config.yaml
num_classes: 12
head_dim: 64
layers: 12
positions: "rope"
loss: "cross_entropy"
residual_init: "none"
max_steps: 3800
batch_size: 64
Rows from block 6 of a small sound classifier, named by matrix and row number. Rows with one number belong to one neuron. Each number is 200 + 20 x the weight over its row's rms, rounded and kept within 0 to 999. All counts start at 0.
Before each neuron's rows are labels from the 100 clips, of 14976, where the neuron reaches its largest size: "strongest on" is what is common among them; "loudest" is the band of the loudest frequency at the time of the peak. Only what is clearly more common there than usual is listed. The data: chords played on synthesised instruments. In brackets: how many of the 100.
# gate: first MLP gate (model.blocks.6.ff1.gate.weight, 416x160), inputs 0-53
# fc1: first MLP up (model.blocks.6.ff1.fc1.weight, 416x160), inputs 0-53
# fc2: first MLP down (model.blocks.6.ff1.fc2.weight, 160x416, transposed), outputs 0-53

strongest on: piano-like (30)
loudest: 500 to 1000 Hz (37)
gate.256,186,221,196,180,176,206,233,207,208,232,217,191,184,219,256,189,229,203,190,194,217,193,225,204,221,160,206,192,193,216,202,183,169,190,189,180,190,201,221,213,215,202,216,197,199,198,232,210,199,216,199,208,207,204
fc1.256,230,213,190,181,152,217,188,186,172,205,198,195,183,223,173,202,212,192,186,178,216,180,185,196,193,189,190,194,165,174,201,236,206,174,174,214,171,205,209,170,205,190,222,204,213,203,166,193,180,213,187,205,150,208
fc2.256,239,199,196,197,168,197,186,187,196,216,161,220,259,203,186,211,195,194,187,217,188,235,185,163,197,229,178,230,219,201,205,203,198,235,233,210,219,238,195,206,220,202,191,193,158,228,181,162,184,180,197,207,205,204

strongest on: horn-like (86)
loudest: 250 to 500 Hz (69)
gate.405,204,206,206,216,187,231,217,205,178,197,190,201,206,216,201,170,193,216,226,195,182,246,205,191,210,199,173,225,211,190,223,197,199,214,151,183,205,222,190,218,191,167,234,182,196,164,158,199,160,251,211,225,219,187
fc1.405,206,202,198,201,239,200,195,193,223,208,217,186,200,197,215,255,195,177,171,208,209,213,204,187,192,184,192,170,215,221,158,156,214,188,215,188,201,201,207,207,228,225,182,225,160,219,223,206,230,154,164,170,207,237
fc2.405,245,194,189,189,162,218,181,165,186,207,150,204,219,189,197,222,210,209,164,206,217,220,181,185,225,204,222,184,206,216,163,212,231,197,201,208,177,220,186,205,213,220,200,208,184,201,232,178,188,221,220,235,191,224

strongest on: text has "noise" (38); text has "piano" (36); horn-like (32)
loudest: 500 to 1000 Hz (44)
gate.60,180,210,203,214,216,172,181,172,215,193,228,207,177,204,231,202,190,218,211,211,227,196,202,215,170,221,176,201,202,198,192,195,197,214,214,228,218,199,186,203,205,214,208,242,197,223,237,182,209,155,202,209,192,168
fc1.60,217,203,205,201,196,219,221,200,186,189,160,187,204,197,193,196,179,196,230,204,229,187,221,193,215,188,224,170,164,219,202,197,160,221,180,208,188,201,209,192,200,191,184,220,199,179,158,203,205,217,207,207,179,231
fc2.60,205,219,183,191,212,212,221,206,224,186,203,217,213,184,199,200,207,220,218,205,227,210,167,218,211,190,198,184,207,213,222,186,184,177,172,183,212,192,178,196,202,198,193,173,175,181,179,210,179,186,187,210,166,201

strongest on: text has "noise" (36)
loudest: 500 to 1000 Hz (36)
gate.186,211,214,232,200,210,227,178,187,210,154,186,187,228,175,194,199,203,216,220,205,166,239,219,185,194,195,175,206,220,174,228,186,183,250,195,216,197,238,176,218,185,203,194,166,239,172,196,220,178,179,193,207,194,215
fc1.186,194,223,195,208,201,212,222,192,202,219,158,212,195,203,220,213,182,211,183,180,215,204,218,252,220,190,179,180,177,235,171,212,212,189,193,201,206,196,223,208,198,196,202,220,182,198,205,224,209,203,216,182,155,188
fc2.186,175,193,187,197,190,203,230,230,173,184,207,191,194,168,183,177,215,204,177,204,189,185,223,228,196,180,227,190,187,218,213,219,189,206,213,192,211,129,211,186,176,192,211,239,202,198,164,157,234,210,243,216,179,190

strongest on: text has "noise" (33); horn-like (28)
loudest: 500 to 1000 Hz (42)
gate.71,202,199,222,174,183,179,234,212,205,195,219,194,174,205,173,213,175,174,195,197,206,209,215,189,235,215,238,208,175,216,207,175,172,240,196,186,201,204,208,206,166,223,178,214,233,205,218,219,212,148,211,190,223,182
fc1.71,234,214,224,146,204,169,205,208,198,176,190,192,190,199,210,210,188,185,205,234,206,194,199,211,213,204,218,218,182,189,182,218,181,229,209,183,186,177,196,230,208,182,200,228,183,241,162,189,187,206,212,222,200,201
fc2.71,191,196,201,209,200,191,215,198,212,208,201,214,196,205,197,238,193,191,185,188,200,185,210,215,245,173,230,229,251,211,196,180,178,231,193,164,173,197,183,203,176,155,182,208,211,216,175,238,168,178,143,186,233,221

strongest on: white noise (44); horn-like (38)
loudest: 250 to 500 Hz (65)
gate.347,203,199,230,206,204,211,216,186,182,217,233,201,155,208,198,225,232,201,204,206,202,205,213,206,247,181,215,204,194,192,212,186,196,209,207,193,203,144,164,219,197,210,201,205,189,251,183,165,202,203,199,196,182,211
fc1.347,176,196,212,177,213,167,164,154,210,191,202,212,198,199,212,192,158,205,235,224,180,176,200,221,181,213,201,173,190,236,185,194,190,237,203,213,201,255,209,245,246,200,213,221,168,199,220,196,208,204,176,224,218,216
fc2.347,200,190,228,199,147,199,214,207,191,190,193,207,190,196,208,187,193,177,180,191,195,204,193,201,192,197,192,186,171,208,213,178,180,215,223,188,203,175,190,224,240,207,175,189,226,189,168,200,207,207,216,175,179,185

strongest on: electric piano-like (41); horn-like (33)
loudest: 500 to 1000 Hz (34)
gate.15,199,182,198,202,237,193,236,186,187,196,204,170,167,174,189,169,247,200,207,196,185,186,247,207,232,198,209,205,192,210,233,184,160,201,200,186,215,186,203,196,210,205,180,198,188,214,204,193,183,184,168,167,197,190
fc1.15,176,225,161,199,193,203,174,202,231,188,164,205,198,227,192,215,194,206,188,210,208,237,182,222,179,195,195,199,215,193,209,194,198,187,224,220,191,177,195,222,172,209,192,182,197,188,207,192,203,211,189,212,181,205
fc2.15,195,211,190,208,228,208,156,158,200,218,205,226,199,184,176,205,184,209,162,186,192,202,202,202,187,212,168,206,154,216,187,197,178,190,209,199,204,207,205,190,218,218,211,162,197,183,230,196,223,195,202,187,158,209

strongest on: electric piano-like (49); horn-like (26)
loudest: 500 to 1000 Hz (40)
gate.111,210,229,158,177,192,202,187,187,200,220,221,205,213,231,211,205,195,177,217,205,190,218,220,222,233,153,205,180,179,237,184,193,207,194,208,172,214,194,166,165,219,212,201,216,171,208,176,194,219,193,199,189,210,209
fc1.111,222,206,183,224,169,195,225,223,221,200,188,225,206,196,208,208,200,216,173,201,199,226,178,164,197,179,241,201,194,229,183,171,188,227,206,242,175,180,179,134,194,207,201,179,178,198,180,188,190,190,207,186,229,175
fc2.111,200,182,188,194,237,198,216,180,187,206,192,211,193,185,200,188,214,215,216,200,198,195,206,199,155,203,218,214,198,189,147,212,169,228,197,200,225,172,207,212,206,187,194,163,215,201,200,214,182,220,221,190,209,203

strongest on: clarinet-like (26)
loudest: 500 to 1000 Hz (35)
gate.77,198,199,168,213,188,194,222,214,185,196,174,231,195,203,208,185,195,234,155,200,200,232,179,189,177,222,199,218,206,209,194,220,180,213,207,221,200,211,216,163,215,206,246,220,198,194,197,183,234,218,227,202,211,216
fc1.77,192,177,212,195,259,204,208,194,201,212,212,217,208,198,188,203,177,186,212,179,204,192,232,209,190,209,193,200,175,172,228,203,191,186,206,192,240,212,191,230,224,189,170,202,192,182,213,198,197,182,225,166,193,201
fc2.77,196,222,205,225,167,189,165,199,192,238,187,201,196,203,184,181,215,206,214,201,204,207,184,253,206,196,213,206,181,212,179,183,193,230,206,201,186,216,218,198,194,212,197,235,188,229,233,167,198,179,190,208,233,204

strongest on: electric piano-like (55); horn-like (38)
loudest: 250 to 500 Hz (66)
gate.218,201,204,194,203,180,211,207,242,228,221,217,220,194,231,181,165,205,185,212,197,198,207,221,179,221,196,196,185,189,195,249,218,164,243,184,220,218,191,176,171,198,198,213,151,191,182,185,201,166,173,168,184,214,187
fc1.218,223,199,220,249,192,216,217,217,234,216,215,197,187,239,172,176,200,194,232,170,196,215,187,176,229,186,202,211,176,176,215,225,166,204,174,191,239,199,190,193,174,174,176,172,226,189,169,198,187,186,212,224,203,187
fc2.218,185,241,218,201,207,195,220,244,193,188,235,174,180,215,168,153,193,195,263,192,222,155,211,247,211,193,187,205,185,192,183,189,166,192,178,207,196,191,210,197,193,184,215,199,197,194,160,231,186,180,221,211,233,208

strongest on: piano-like (34)
loudest: 500 to 1000 Hz (37)
gate.25,213,220,216,180,198,210,201,188,218,221,191,198,202,250,195,158,162,205,197,167,168,188,237,188,199,214,212,184,198,214,159,244,213,186,214,239,192,204,189,192,205,186,226,188,179,239,217,194,211,169,199,199,176,254
fc1.25,234,176,206,190,169,233,152,198,211,182,173,210,192,224,202,188,199,183,221,197,164,197,189,167,171,202,219,185,188,187,205,234,191,190,199,223,183,201,204,187,186,226,223,199,215,214,163,206,205,208,181,235,211,211
fc2.25,223,207,201,234,187,216,185,211,199,219,200,244,209,181,232,204,204,163,210,209,211,181,185,196,173,202,175,186,188,193,189,182,153,232,223,198,199,220,197,207,231,254,198,208,214,194,184,191,180,191,198,176,205,194

strongest on: clipping (25); text has "clipped" (25)
loudest: 500 to 1000 Hz (34)
gate.388,180,190,203,202,208,200,173,206,194,216,225,187,194,242,243,200,203,192,195,244,224,224,194,120,205,185,169,217,211,190,198,154,179,201,198,203,190,185,205,220,186,211,202,222,183,215,202,184,221,228,186,209,181,218
fc1.388,217,187,203,229,202,220,179,187,199,183,199,216,194,193,184,199,206,135,196,206,202,227,187,191,210,213,196,190,176,210,263,245,213,201,195,199,227,205,188,201,221,199,201,177,188,193,212,191,199,221,196,186,198,200
fc2.388,204,222,211,176,203,211,217,190,202,204,225,200,202,193,175,203,230,233,202,181,206,188,218,230,236,196,226,192,193,151,180,199,207,196,211,225,201,201,164,171,191,198,226,195,203,206,181,218,204,206,187,176,215,213

strongest on: text has "noise" (40); electric piano-like (30)
loudest: 500 to 1000 Hz (41)
gate.235,206,209,206,192,166,207,198,197,200,204,225,228,217,192,221,194,187,253,183,192,205,248,211,209,155,234,198,182,173,215,174,204,208,190,201,207,223,237,211,220,228,184,186,223,183,210,196,223,166,181,184,199,184,207
fc1.235,208,190,205,208,207,202,186,174,203,188,209,195,180,225,197,216,204,167,201,193,170,151,188,196,215,196,202,201,231,199,189,193,187,229,214,185,235,168,171,185,193,238,211,234,193,167,197,173,209,186,196,196,199,182
fc2.235,228,214,195,160,168,209,197,219,197,172,219,197,226,184,164,199,192,174,178,197,194,193,168,237,198,194,196,186,205,210,201,213,265,198,197,183,192,217,263,213,242,210,204,220,202,186,185,200,190,218,206,192,207,191

strongest on: piano-like (31); horn-like (27)
loudest: 500 to 1000 Hz (38)
gate.62,216,192,220,185,189,213,197,172,195,200,198,139,171,195,199,205,192,178,208,184,181,203,207,231,185,196,186,201,222,190,204,198,208,204,195,190,214,221,217,207,219,192,210,193,205,221,170,199,193,221,163,206,182,230
fc1.62,204,228,204,248,192,199,203,235,208,203,216,255,224,195,204,223,192,215,197,224,214,208,201,175,224,191,198,208,174,207,184,196,200,208,217,203,176,200,161,211,185,209,193,196,188,196,251,195,206,183,217,201,217,172
fc2.62,195,209,199,200,191,209,199,194,218,227,192,196,151,194,185,162,229,180,171,202,189,214,213,194,214,169,179,213,196,214,196,165,211,199,217,199,176,194,215,173,181,201,195,203,192,208,209,199,195,194,149,230,220,197

strongest on: horn-like (69); electric piano-like (27)
loudest: 250 to 500 Hz (70)
gate.210,189,233,177,232,187,167,191,222,197,214,238,185,202,204,175,190,192,196,193,179,230,170,197,214,187,196,231,193,189,224,228,226,201,181,185,172,208,244,217,181,198,209,233,214,208,189,184,219,162,207,208,213,199,186
fc1.210,222,201,229,180,207,195,164,141,232,193,162,198,152,243,218,221,211,181,193,221,219,200,221,193,188,202,196,217,215,206,196,176,203,228,224,186,221,185,176,207,228,257,171,206,208,161,230,166,218,200,195,207,206,209
fc2.210,222,199,201,224,164,188,171,226,201,206,202,199,211,222,200,194,176,138,179,215,186,149,195,228,224,202,191,194,175,203,229,243,198,186,217,180,192,222,214,215,226,209,181,227,178,193,195,210,194,216,270,230,192,175

strongest on: electric piano-like (95)
loudest: 250 to 500 Hz (62)
gate.34,202,206,187,225,208,183,191,232,198,220,223,205,205,229,215,188,198,183,200,195,244,224,198,207,235,178,172,197,206,223,166,231,203,202,222,230,203,165,188,232,193,190,214,228,189,228,210,215,207,173,205,187,218,200
fc1.34,162,192,184,214,211,205,223,218,196,201,208,234,189,208,222,235,204,202,222,164,210,214,195,180,229,223,207,216,211,226,186,199,183,205,194,195,219,182,209,223,208,228,227,209,208,202,223,186,219,213,220,223,227,208
fc2.34,221,199,191,219,173,202,194,213,191,217,194,224,206,203,231,234,189,208,181,197,190,186,234,196,163,219,192,181,206,208,214,200,177,174,176,215,179,211,212,211,223,190,217,224,158,219,185,215,221,217,213,206,182,207

strongest on: horn-like (85)
loudest: 250 to 500 Hz (75)
gate.119,184,212,195,190,191,218,209,194,202,186,162,135,201,183,204,199,209,172,202,183,195,182,202,242,224,201,233,212,207,192,215,199,202,195,152,192,182,182,226,193,181,218,216,200,225,158,152,217,189,235,199,192,184,172
fc1.119,201,219,189,183,198,212,191,208,192,174,193,267,226,203,232,227,177,192,213,221,189,183,182,189,218,198,211,183,195,203,187,221,211,207,210,233,175,206,189,235,217,222,199,193,225,223,233,216,210,186,246,226,229,240
fc2.119,211,167,192,190,207,203,181,175,189,204,203,176,204,187,168,171,166,197,168,216,180,247,224,157,214,178,195,189,206,217,182,197,211,234,212,198,175,173,237,180,239,222,186,189,240,222,207,188,170,192,177,213,216,231

strongest on: horn-like (54); electric piano-like (43)
loudest: 500 to 1000 Hz (36)
gate.127,203,234,184,225,267,208,200,187,201,191,201,181,179,209,184,201,217,180,195,219,180,205,241,233,226,218,226,195,192,182,206,216,203,221,201,184,194,210,184,181,239,219,208,190,171,167,180,181,214,198,221,210,206,190
fc1.127,186,220,198,200,181,188,190,236,207,209,198,195,190,212,200,198,230,218,175,188,195,233,217,220,143,209,203,184,187,185,232,139,189,217,151,186,172,186,193,190,186,223,217,183,186,221,184,202,215,223,198,201,205,190
fc2.127,156,217,175,177,183,212,217,206,197,181,201,175,186,195,203,214,201,197,187,166,191,165,170,179,192,201,231,199,205,202,204,194,202,170,169,196,206,204,226,217,196,205,203,184,205,211,204,196,200,197,211,154,176,212

strongest on: text has "piano" (36); horn-like (27); clipping (25); text has "clipped" (25)
loudest: 500 to 1000 Hz (41)
gate.277,184,244,177,201,158,206,220,175,157,225,200,206,146,229,187,185,185,216,177,193,194,201,198,216,197,221,234,205,186,216,229,233,181,183,217,184,233,198,192,189,197,192,204,211,183,209,193,208,199,224,166,204,193,205
fc1.277,173,228,158,230,155,226,207,217,168,209,178,191,200,194,180,197,195,191,177,203,199,205,193,203,189,217,240,185,189,198,215,223,156,197,215,221,251,194,230,191,191,188,215,202,183,213,213,193,197,213,203,198,201,204
fc2.277,201,185,213,217,192,207,200,180,190,187,198,210,233,181,216,212,192,225,209,170,216,210,212,161,176,178,210,179,211,234,162,160,166,215,209,241,223,201,187,189,190,189,227,182,194,236,199,172,197,169,168,203,191,206

strongest on: clarinet-like (26)
loudest: 500 to 1000 Hz (39)
gate.59,194,219,200,156,223,212,236,204,194,183,231,175,197,207,191,200,205,194,204,184,211,204,239,209,203,209,206,192,194,215,173,169,209,212,199,200,180,195,174,186,198,236,220,168,200,200,167,213,215,158,172,189,196,193
fc1.59,208,216,167,199,206,217,194,202,206,208,193,194,195,194,245,201,192,198,228,198,174,181,173,192,205,206,197,187,201,200,220,190,224,169,203,200,173,180,176,212,196,241,215,196,212,174,202,189,209,196,222,211,208,193
fc2.59,177,226,196,186,200,223,204,159,203,192,205,215,197,219,221,185,179,201,233,193,196,191,197,150,195,200,217,206,181,204,175,220,215,204,201,195,186,194,171,193,216,217,218,178,192,191,192,198,212,183,208,210,179,187

strongest on: electric piano-like (28)
loudest: 500 to 1000 Hz (36)
gate.269,188,220,203,207,204,186,193,164,169,200,220,177,193,186,164,180,191,190,205,230,160,225,208,225,206,210,203,187,214,205,210,205,231,219,199,204,212,171,168,196,211,180,192,198,159,243,199,182,218,177,209,196,191,200
fc1.269,189,171,185,207,234,180,192,181,198,221,208,206,188,213,201,199,211,210,211,221,181,214,197,195,188,192,209,233,196,197,216,189,213,201,209,207,197,181,153,173,201,156,204,211,164,229,223,170,219,188,204,179,215,221
fc2.269,161,200,220,223,195,218,199,185,204,194,178,223,176,170,172,178,193,198,199,212,184,218,215,238,189,178,232,181,202,231,195,212,213,217,174,193,246,187,204,198,213,178,216,183,227,198,200,214,202,200,213,221,199,189